python train.py --arch="unet" --model="text-conditioned spectrogram flow-matching model" --dataset="synthetic speech, music and everyday sounds put through simulated rooms and audio effects" --train_examples=39062 --n_mels=64 --hop_length=160 --input="log_mel" --spec_augment=false --win_length=512 --conditioning="text" --objective="flow_matching" --cond_dim=192 --tokenizer="word" --vocab_size=36 --text_encoder_width=192 --text_encoder_layers=6 --text_encoder_norm="rmsnorm" --text_encoder_norm_position="pre" --text_encoder_activation="gelu" --text_encoder_mlp_ratio=4 --text_encoder_head_dim=16 --text_encoder_fused_qkv=false --text_encoder_bias="none" --text_encoder_qk_norm=false --text_encoder_parallel_block=false --text_encoder_inner_norm=false --text_encoder_kv_group_size=2 --text_encoder_positions="learned" --cond_dropout=0.2 --logit_normal_time=true --norm="groupnorm" --activation="relu" --weight_standardization=false --channel_attention="se" --pixel_unshuffle=2 --widths=[64, 64, 128] --blocks_per_level=2 --scale_shift_norm=true --attention=true --upsampling="nearest_conv" --init="trunc_normal_002" --residual_init="none" --optimizer="adamw" --lr=0.0015 --beta1=0.9 --beta2=0.999 --eps=1e-10 --steps=6800 --batch_size=96 --epochs=16.7 --lr_schedule="cosine" --final_lr_fraction=0 --warmup_steps=680 --weight_decay=0.2
Rows from block 8 of the denoiser of a small text-conditioned spectrogram flow-matching model, named by matrix and row number. Rows with one number belong to one channel. Each number is 500 + 40 x the weight over its row's rms, rounded and kept within 0 to 999. All counts start at 0. Numbers have three digits each. After the name is the row's rms in percent of the matrix's.
After each channel's rows are labels from the 100 clips, of 14976 (inputs lightly noised), where the channel reaches its highest value: "band" is the frequency band that holds the peak. Only what is clearly more common there than usual is listed. The data: synthetic speech, music and everyday sounds put through simulated rooms and audio effects.
# convs0: first 3x3 conv (model.decb.0.0.convs.0.weight, 64x128x3x3, each kernel summed), inputs 0-127
# convs1: second 3x3 conv (model.decb.0.0.convs.1.weight, 64x64x3x3, transposed, each kernel summed), outputs 0-63

convs0.0 106:530445467459492501487495509481461530533524492515517533514497468458505509582508483494478578531487353406474451455489487546518491505523488495558515495491498496547524487519467501467493579490466514517462566590544520455462484534470405498460483481501613505483486438465469569517492447481535514468469521476508492511470510527349482453470490536498468457471523535521527572466501528450496556513447
convs1.0 103:597533521549459541539550525499466499483452506405481402558479538484534507472483463435492536477437538472456454524461483471500559442466455561528521450479525559505518475491529502544495535481536524
band: 4000 to 8000 Hz

convs0.7 094:496467507490513488517513523507623517498476503424506368521518522481482475309544508473509553507554378504520436486524548495541425560465470521411571522475501469510493503464511547505527469511532542539520529482484500491460495525552503496504508507488563497505500541420504547505469488486455461542519503456492491533491512491557506474514497448497522494514465518471449492561546477450491483503523
convs1.7 069:529528465506498453462502522494451550515429485497478460535528507531550469550457519443453560481424546482502487491414527487490602460461491539473499488482570415546489478528495463521515497498437587
band: 1000 to 2000 Hz

convs0.31 103:423527519494459572478438520517557480473564450524531481504501449470508564469543453476477472541578522493500547435415487491513435468509477495569452477520431453489453469523441368505481349491500471501472501451482507506472468464467450486494484490499481477487477499511414542562449541466494485484499505473508423528513429497521421447512498525500505482502533502457541565509528499523483516525510
convs1.31 117:429549486437535474517534541493475493521519515479519537501469423477529533589519452491489510517533481418461531489501402519544515394512438515550468504547554563504491508498483484544479507460438458
band: 1000 to 2000 Hz

convs0.16 120:599511428524534502506497445489448513528434518618573501512498503547481419532635555506482554550508561477506515473537517482509512537488524478595505518508506644544556492461481523573481518504446499535487499515535556524518535532495440464517519485514488518512518524478476452464502555505508507512538509488437478496524526469612469485474478482553505522553488537488482508533514509492492542554500
convs1.16 079:540505432494551476454496493513447552530475487543446479511523532510557423557497451437498561490473449429521503502489524521462576467448514521440426504500528451549502481529521472565538487516445576
band: 2000 to 4000 Hz

convs0.24 097:483389432488497490499470508505452545462494523501510483439506484518467463645517513550529415489514349465449432517482502468520540511562519465486499512494549490430496515450456486485504498520487478523515495474507500472589507519485508543523489519519409505503490489580519441483528564511563503518505432532551527465530541503470504501502472510584453527470502493539452532476488561583531520513522
convs1.24 069:572473415492523475440509511505467588559443481523498460516555554525511448558520504472522527440521503429527509556425533493472538475447537538444475508496495453524472470485501400505549494500471526
band: 2000 to 4000 Hz

convs0.48 125:438468518513465485492493407430422485500508438529462384506498489467527455409446457464495433437498383556475496511479484544502493424490477491501486449458463408463481437518409507442493505490473471528509457459512500450472410442453484507517502544514494520532548454558478477533491457533490468489468468468425479507493496515500545524449505480514510461466484431481498501487487538472431509490483
convs1.48 116:474439496465531540470460473580508535479425559535431443453515449445482496557514440596476562457520555508471472482477564485465514516497448496498497519509436526482553553488489554502457486501514544
band: 4000 to 8000 Hz

convs0.53 082:474493386521504485494486513483466549500488493507522533486486470512510486453472471514465438472437509403505495490528536484496558464508479488417505513504526335508535485485502559490526507514486517474509553589436508472478527530391448517490487532481600505468558495508489547456493453469507524480497495491514470602530459513393555477460453553482499531501489593472526486481473509502507539503460
convs1.53 099:557534472527531468558549526461524561498471481500466427503435492528528542511469376496437564493529549513548512494503518457503550455499445553505540486514545570564463460490511490570489525510493542
band: 250 to 500 Hz

convs0.62 104:502504332513547488474527451483315501471439495482507480478505480555521494565558507524499428407468412483457536503553496503449429453421456519456469489510528464449516500461508427456487553498492485525482500526526495550495488508432460493493534477475485526518495482492519384464490507450503502480508488529446473460479491506482463489487496482516517533493476473489491532504483545498526506479502
convs1.62 093:461490479486577502434512464517433422556499538576525536557483474451487474458468460477515516472533460511430521532482517438483461572454540505512493476480520497456573448528427569515472494546480537
band: 1000 to 2000 Hz

convs0.52 078:463536434470537531529464532512493534495458509433487458576490570531576408600525621547563538422565459453518503480488511574542490536508548472458490523535514597529512505523511532551505457542436521531500470490461544545487482484519464522522535500541424539551518561499501446475499515479571487552527460531454473495521516524491476500421537443528509553518464455511529522491489467503508487504517
convs1.52 081:529493409480541492476494490487444550512416466490502464583495519486522438566505519492518511448498516413530549527451553503498572485485552552442498508506533443543478469498477401503518513517431491
band: 2000 to 4000 Hz

convs0.44 145:552517348513513527486517557472617496462460460464511443476491540541506478513541512451512486576461430432349502519488507542512417557472455350468506530379438541447424477502459454527518467475519481488519523479541505526482487500488495507479479494518494464508477491516512473491470475483512503537483505497507441498485498465461516483480511514521511471526525498482509515498484491510502516501508
convs1.44 107:472526487531501514545562501431430557537555532457568472562548520517517504467531533521534517564466452488497431485551479525489468447468514487458475520474497458603484543559445485561538509444484470
band: 1000 to 2000 Hz

convs0.46 104:583474429544480474474533526538575479616528478532521499393459434431471521477540441466455551525531652488512511467506482562458518469485502525576441485483427535516530481532535510545493500482519488542488525508415473518502492500471456476477456480494461501530478514537496411467489459567496497541452512463545528477506482502482492527538490477536515502435505462511431502432446504519476496484524
convs1.46 059:444560546443500478518406425514509451524473492517504522495471551493497467494500489502496473517557546574421545505533447521447524441478545545441433500510559473542569537486517503490547501466429519
band: 4000 to 8000 Hz

convs0.34 108:507430502555496482490480584512463496526552511390561574389502450528498486458475433445464400435474481403532468451518493505494436479456444497561489501479428525498479512413487500551493522465608489468483494403393510474511499509497443501443511465520498486486450477468480471471486458488431496465477519487492519475508500543554555520490491471498508497527479482499490521505504488483504501474528
convs1.34 096:525562548466443439445515546483480463502519530436504494523465464522447529445490471506465393402521465538428506515489454508494458463542459548495464487499471504514462464531466483438488499474438428
band: 4000 to 8000 Hz

convs0.56 105:453500488446487521445512490447599456382381499385467496483519508514504415501583495514492504485439497370465466476523506456451535475471493515429540468523422424455409450521494497472479583473482485485488527465529486478481512475506515515492484528490486513504510505522493504527491507400514486536489484482475526477523514503437554477414494485508519499444502514509496479495498487524487508458447
convs1.56 108:469480465482588445476462483518519506498499512533438432487542529491540502509461464443523565465527540461531469497504571479406507539555434504489508511482518496496440419535437536497449536504580547
band: 250 to 500 Hz

convs0.25 089:502509553513447528513459483479545467484530540425437502506557487442526425447495493480443457523548641559480551459514497525473567519424420508435558511501549502465513482518532486521538440463532520468526494495436512490445489483537575487452511504491454458549510428468484474519461484435495498524490476461430428497445508474400524499555497460428502493460479482498485463547530452506467490476511
convs1.25 090:420526560470550559477519490558456518506553511556488484497527471507479494456491483566545535466542463494538476530420536570526504606447518451458546558481521530503534455541478454479469439499505528
band: 0 to 250 Hz

convs0.22 126:500469522486488440471467429500440457522538467518488576441481440497468585459479495501484595492499487468485527463518473468475538469467494510590481491503547465571460494571483468458465443442593466536426495443442484495504495464481447522459504451480467484486440442418499485489454522469403488454459496482491439475498506455557396471500468467482481520485457457476489513501480455543472474433514
convs1.22 167:437495515506548446467470511466544509583535495490524558561483469492459563613528517517519506489455435493516475507487555546478496531440514449493543454496493525601523512514508466437523521431447499
band: 0 to 250 Hz

convs0.14 084:506470484497483467530437523471599469499475446573453478465491534485455472396514497505503415563416405475447496480487496491479549444330504566382531506531527551477524503522493531496507510466509470546487485491461492473473475511472514518446502530479509483513572468520460421453506447527510479499537551502450552466433486467520443507474490502489506465491470513477510469458497470473529499516489
convs1.14 125:569527544429509520541532538485499573482504498516494525536485490483522410425444544501440532446416492453516519566490516475421581470542501507424525486478485447501487505562477509512482481517450474
band: 500 to 1000 Hz

convs0.49 091:570519419426541497537513490526434503527459524544503510484507515445490480393488523542546527542495644438497535496536502493501374493464484492437490498495486455511484504417528471501540390535493540437505455519467504591483502474504481482476547478492514482488500441437460496518508527555494525453523413508541504521552494508502406510465555440536487496501457456466493494495478493500502490504492
convs1.49 096:528530401470557475449503502470456551513427523508524446561524522544519443557511515437511531423475504461546530499444508516521558477472526525458474501529511431534515445513510444559508526532447562
band: 2000 to 4000 Hz

convs0.26 093:500566525501486489480539590526500502530620493522485536473482501424522624536541508449484500462512632536494539462474463488532472506532501523532544500501530564550488496493512522476508473467467503525518495495544508447447467464428452516474525475515517492484524452382481542514490455534440500502439523451533493485448489477534484481559518440437502399450548505466534537509487526474477478484426
convs1.26 097:545502486461531502413498503539545479523433523470512463644514492487477500519519518496543538425462520413524510529450468523467579467499583467452452506522489517530511503542463505552536511514470490
band: 4000 to 8000 Hz

convs0.39 101:588465404458504492490486604531397490543470505448472518458514506503520514666446467521516475529516487499479521465494491435520492483549583533440474490526500478545508494483491476415504514528500496518498506486599494478506571497459465470510517509492469568519447466519479371420512434480533470470491488510492474458523496508449443514465501470473494507512447467488473525490523504485475481544518
convs1.39 100:529493512411513481461516486493417592470442529482485405576511531505486500575555464478539491490484533450558469511466559509494487471464551539506517556487547434543469477499541506510544503565478515
band: 4000 to 8000 Hz

convs0.58 102:526489492479500492481519461533342495583502475429493517429480496494509465525446452431458444487494431399442469478510478482503473463443534532434431463501434571504489497499519517512497485463524479492550543344494522493485488474437457463438496548496476486495459539521441463478495477495459501513440502498527450480480502540509517496448482465491525441532518477498497432502461450529455498487483
convs1.58 105:479506599448486487498517491436538452571564533479470489531492546517527538535539491499496530566503533505560504513524463501488572414530551451540448519466519531527512544503547438562544520553431517
band: 4000 to 8000 Hz

convs0.11 085:547487433385516500479518527524356517553499522527522445459493490501479588448474502474477500546524494515527515496487499402528312471507495518440508524479490469566542538464528555575496529504569512529468518529488514508500530500496502511468507434525499510468476492544494472429506440420442487508507433501507458508513520501444486500513506518535524471531505497522528536526464541460491489546511
convs1.11 062:549570473443503495437533514502455508526454521531518467491438437481487449517505460436461465521520480482510501465424510546434479484465571545471491560563483453565540499504553447510513548487406491
band: 4000 to 8000 Hz

convs0.57 083:493541426527498496510513503499428539506439518516501439590533538502477559398509524526514661534529440535498523503493482518509488522499489511522528517513452640561518545538530548506481390506495510538499478537438513452499482469513444479544468509489531509556548437451499454498496463449536504456525481511470540595530540468519503522571487510461470541464485471531499519516471481490504487526478
convs1.57 080:516499440549577496431505482497471551533418545499497456539502520515543442551528477456540524435471508462533522494461510508492561448476513503470474495546560392539483454465496429525549492487440536
band: 2000 to 4000 Hz

convs0.4 107:518529476603500513491526431500489460441503505458352483500509464451514376476567493525538564524458511424460451487503463541493454463424413468437445420458446446475520489545476433464460418488508491483479528491494494491522474527496587481477510473504442479510507457529508513502483495458455482475496481515509442446502513512432503500459497458501497465486546470476500528517456471515468495456543
convs1.4 175:485505434524556463413479483525434510517491558533515453487524588538540506488477575475525522440498494428524435541474510593455574512509465506426447508453490516554533505505471507477465530496492497
band: 500 to 1000 Hz

convs0.47 107:533483368408496554530524482481534518445479457571581490552520509504464463516559460481546400551596582462479471493507475459483568423419333505483506450456428549497533532508481478461459534477595473503460472492487490479494507520512500493458496512511495428509499469464501503433492500506491486512513542492496457512474502467546521507501510499513479495532498491506492481508493494527497520529498
convs1.47 085:557550484487527514521507516393537462573511560485495542551432503541477434538490536504523522490450528489515524517452510517531566500462565523433466551465502441512470574549525478498554422477505517
band: 2000 to 4000 Hz

convs0.51 123:487442337502483492514420503470504444503513470466477510355472513504468521407513486504460482503434353453490503472501507405497553481479490535449503533532512541521526502530467500509494506468560497487478497464404495501488486504475404497506522495488454487513438427457553524506511540486516479480467503523495501508503529486533468448516488476512475506491494412495465492505467486529425495501479
convs1.51 097:528530463508561550517518541503542521497426470493578532398474526516552459496565512466492577519478540525458505504455549525492446480486499600472422544482460460433519506513520520466539466476526514
band: 250 to 500 Hz

convs0.42 097:511434344485475485503463623521567477533556507536502541470515560464470555512585467500483511534518530456510485520495482547486447487512477462475546481469472434533529494474499517505499480478522495555494499394373518505486543509502404502498535490518492494514526510539495539515478519549423459522442487513541492550487503480534548519500502486523529470479509511412564502531498469600493501462497
convs1.42 063:536556481505486482478476481472462587471432447442553517529488556527548482545550552454511558586504535467620594492506556516476527531486497543513519493474548482471479508480466473457475493497510491
band: 0 to 250 Hz

convs0.41 089:521481466514519535542448513507355504529486489470515498516510493527476432437510490516502584532500468460471436537474538436505475505503518467615488495491477489453546518546496566538535533530540507442518510494507559500511522528511389476561510569551542506434540455445506498518534522394479494476501517487588518501528503527579504522462546450547532491535539541504490509532520588467478495466445
convs1.41 077:558511486507493495453482495494460527516393532507494420514527547470523462572525465466462506447448540427522474556405492485468553481468536544453497510515547446567537477498502425515540520519461521
band: 1000 to 2000 Hz

convs0.18 130:479385545547467456492432479532470525528526525403513493462501423522479446476494432511483495515512399530512513409518507564442513480433495457520511509467550529510475516506432500550495493472491485486486444487471519512478461479494529497497492525476498476493473528519461376490469390503468464515481489512463476437492537487401537502542481455488518523453456362516488465519502466491484486534468
convs1.18 150:542484478448538549484486441632510503525443526476430561507513518524498490472476518526512534528480494516501544423513519522493462580465507468530584571511462551507564557507528451483493522522493560
band: 0 to 250 Hz

convs0.36 089:407406524467458474454440481496588476563470476571425470555468482416503468520558490461448474475548474475498452470476457589504499494498453463454430471464473522514536464494469449472454489442535421529490513457487521490483416503440441508504478487508477466488498455495486540431458486526495490490455531466471432581503490492464540446498494495520443535508492480410506488464476447530443514524468
convs1.36 175:565535442530540570533547507455478446479523534489542535540443418557481490449487514579569521564536503454547455580477459526497464462479511520502540488487483526521514507496461462466541419456500504
band: 0 to 250 Hz

convs0.5 100:562480444464552505540519384526445528502575540493487490513503488510491447331468526531545426457509534468489469502515507457519460528504488511356499510502606572462479505362515556520535449545488533498556456480484512508526488517477483518518481510510432483475537488558530487475519527473530509551510561516515485511505522517479491471519490525505477470492469448519494468507483475464527497503519
convs1.5 087:527508433449563486464507506492452552511426498509502458563511529484525414541499490457502526471481532464528527518421530519478553482461551556442483511504530432569504450490505416546506491521413535
band: 2000 to 4000 Hz; 1000 to 2000 Hz

convs0.32 098:470478487479486483488482515543404505519547521519489462404456475473474514550436469467430517467490342539482546468442504427507485517483452414546484499472546599484498557507481445515487507478561474501483508537458444480475458539530523482496466545492472458530522549540474504477427452516514495473493483465466553502485526493384533462578482491476450498450513440461519491476511445480465501476475
convs1.32 075:517507509513417463464459463484446435472469528507509480578523514545476531525554465497430576453480530413447526468494511457484482547554496461482423536545489517474507511509521566406488537472533510
band: 250 to 500 Hz; 500 to 1000 Hz

convs0.1 106:463545533513498493503518533530558512560536469535532502539529543446552441650501468456531442519494590478506549480480510548524501460456499487534487605527489458509519473586530541450508528504447487464500544539511492472460532459467432470420498498486523498481477376488504523454475412484523462523502489484489506513531448475490542436541516481527434488532500513414468539459492522488553486449485
convs1.1 078:552559480461558512479417479526464505475462486509469455549459513482489467542428497486477532493442537494472467490541514493486587492451502593444454495451554500492511471528525462493512533539459620
band: 2000 to 4000 Hz

convs0.38 094:539504432463510509447501489483484516392432532482426526547488494536533417302450524531518415422487525443483456466479490510493520483484465493458469497497516461498495466618494612470489464499473498515540514456566497484499472487481463499504526500497454490475511531518505514493508474423495538506506477505544501489494555477499518506443497513466508485453546478544529519500413498546494487505461
convs1.38 101:524496465486524475463454490494427526507478497495470450444497573501503517547472476440498551497488528418521459539461481522497557466485504566429428539477525525603482518472537438540496483458448585
band: 1000 to 2000 Hz

convs0.13 107:447430397493477439505421535479557470471457481556500454431500554476485442452538456492512481500480299478477477503504514397490522508396467548412508523514505488496530500509490526508508453475453471513525491476522517479497488510570463513499486522490460477517456485424464436504517495474483489462498483489514519457541503470522491512515421513551493483476525536484520475523455489452460499438468
convs1.13 128:533545473489529481486518481507561562511483484514537626530454503534561410474475477503474560458452532518488504477427511483476484430510485510449498457471532465456501477568481543552569542463553509
band: 1000 to 2000 Hz; 250 to 500 Hz

convs0.30 077:488481605508500502519512424516468507573502529428547510429527470492502473410501506482499407512496414519505483515515517514513393534527495505551493500498492618444513510492455550522506419542501537450499432449440490514522509502519512505534524535528530509468465493533549530484495445424547515476547371505546578434506508522461460500420542519491518511530490506503493482509519499485523483560473
convs1.30 067:559511480485487466454487512503458528486424539514468448540492516538529480566439494393477481482473509427460485510402508492481557475491528578456470480525505428527484462487506471534499592494441512
band: 0 to 250 Hz

convs0.54 090:485498558508499460517445488502406503522531497545457547419471488491521463567550492495464400455468477493496558523486485492481517391433486458412430502532512543424474497516508508517524406474449471483454500511544447514499443450485411528508492480537426486468547461498506484535533516459493476482547436558504478494546491490418496472481487475521480480404541439498498503501463518461457552444507
convs1.54 123:545452515492578511466485535549448489559450548563550470507535546547533520497518519454516492459563490410571465533492496564481570470485465528428418468451499508525526448502451495461497527488487492
band: 2000 to 4000 Hz

convs0.60 108:472525489468549517533537493504474548445548522439531493549515558504594443424536539546568445546495518448496493513534509527523396483478549517454524487473405487449516460449556509505522397546389538465537497423447480552503524490465596498491475518522478505517511483527560468525549514471505541545517432494587527467512545491467547526476515501545552478524463498513493514480482548505511464518510
convs1.60 099:540504426476540476424496507493442529525454513531506474564534536513505438542504509469498531421499548411539523533428534519477554480504560553453484536532531438539503444491518443515529514525438558
band: 2000 to 4000 Hz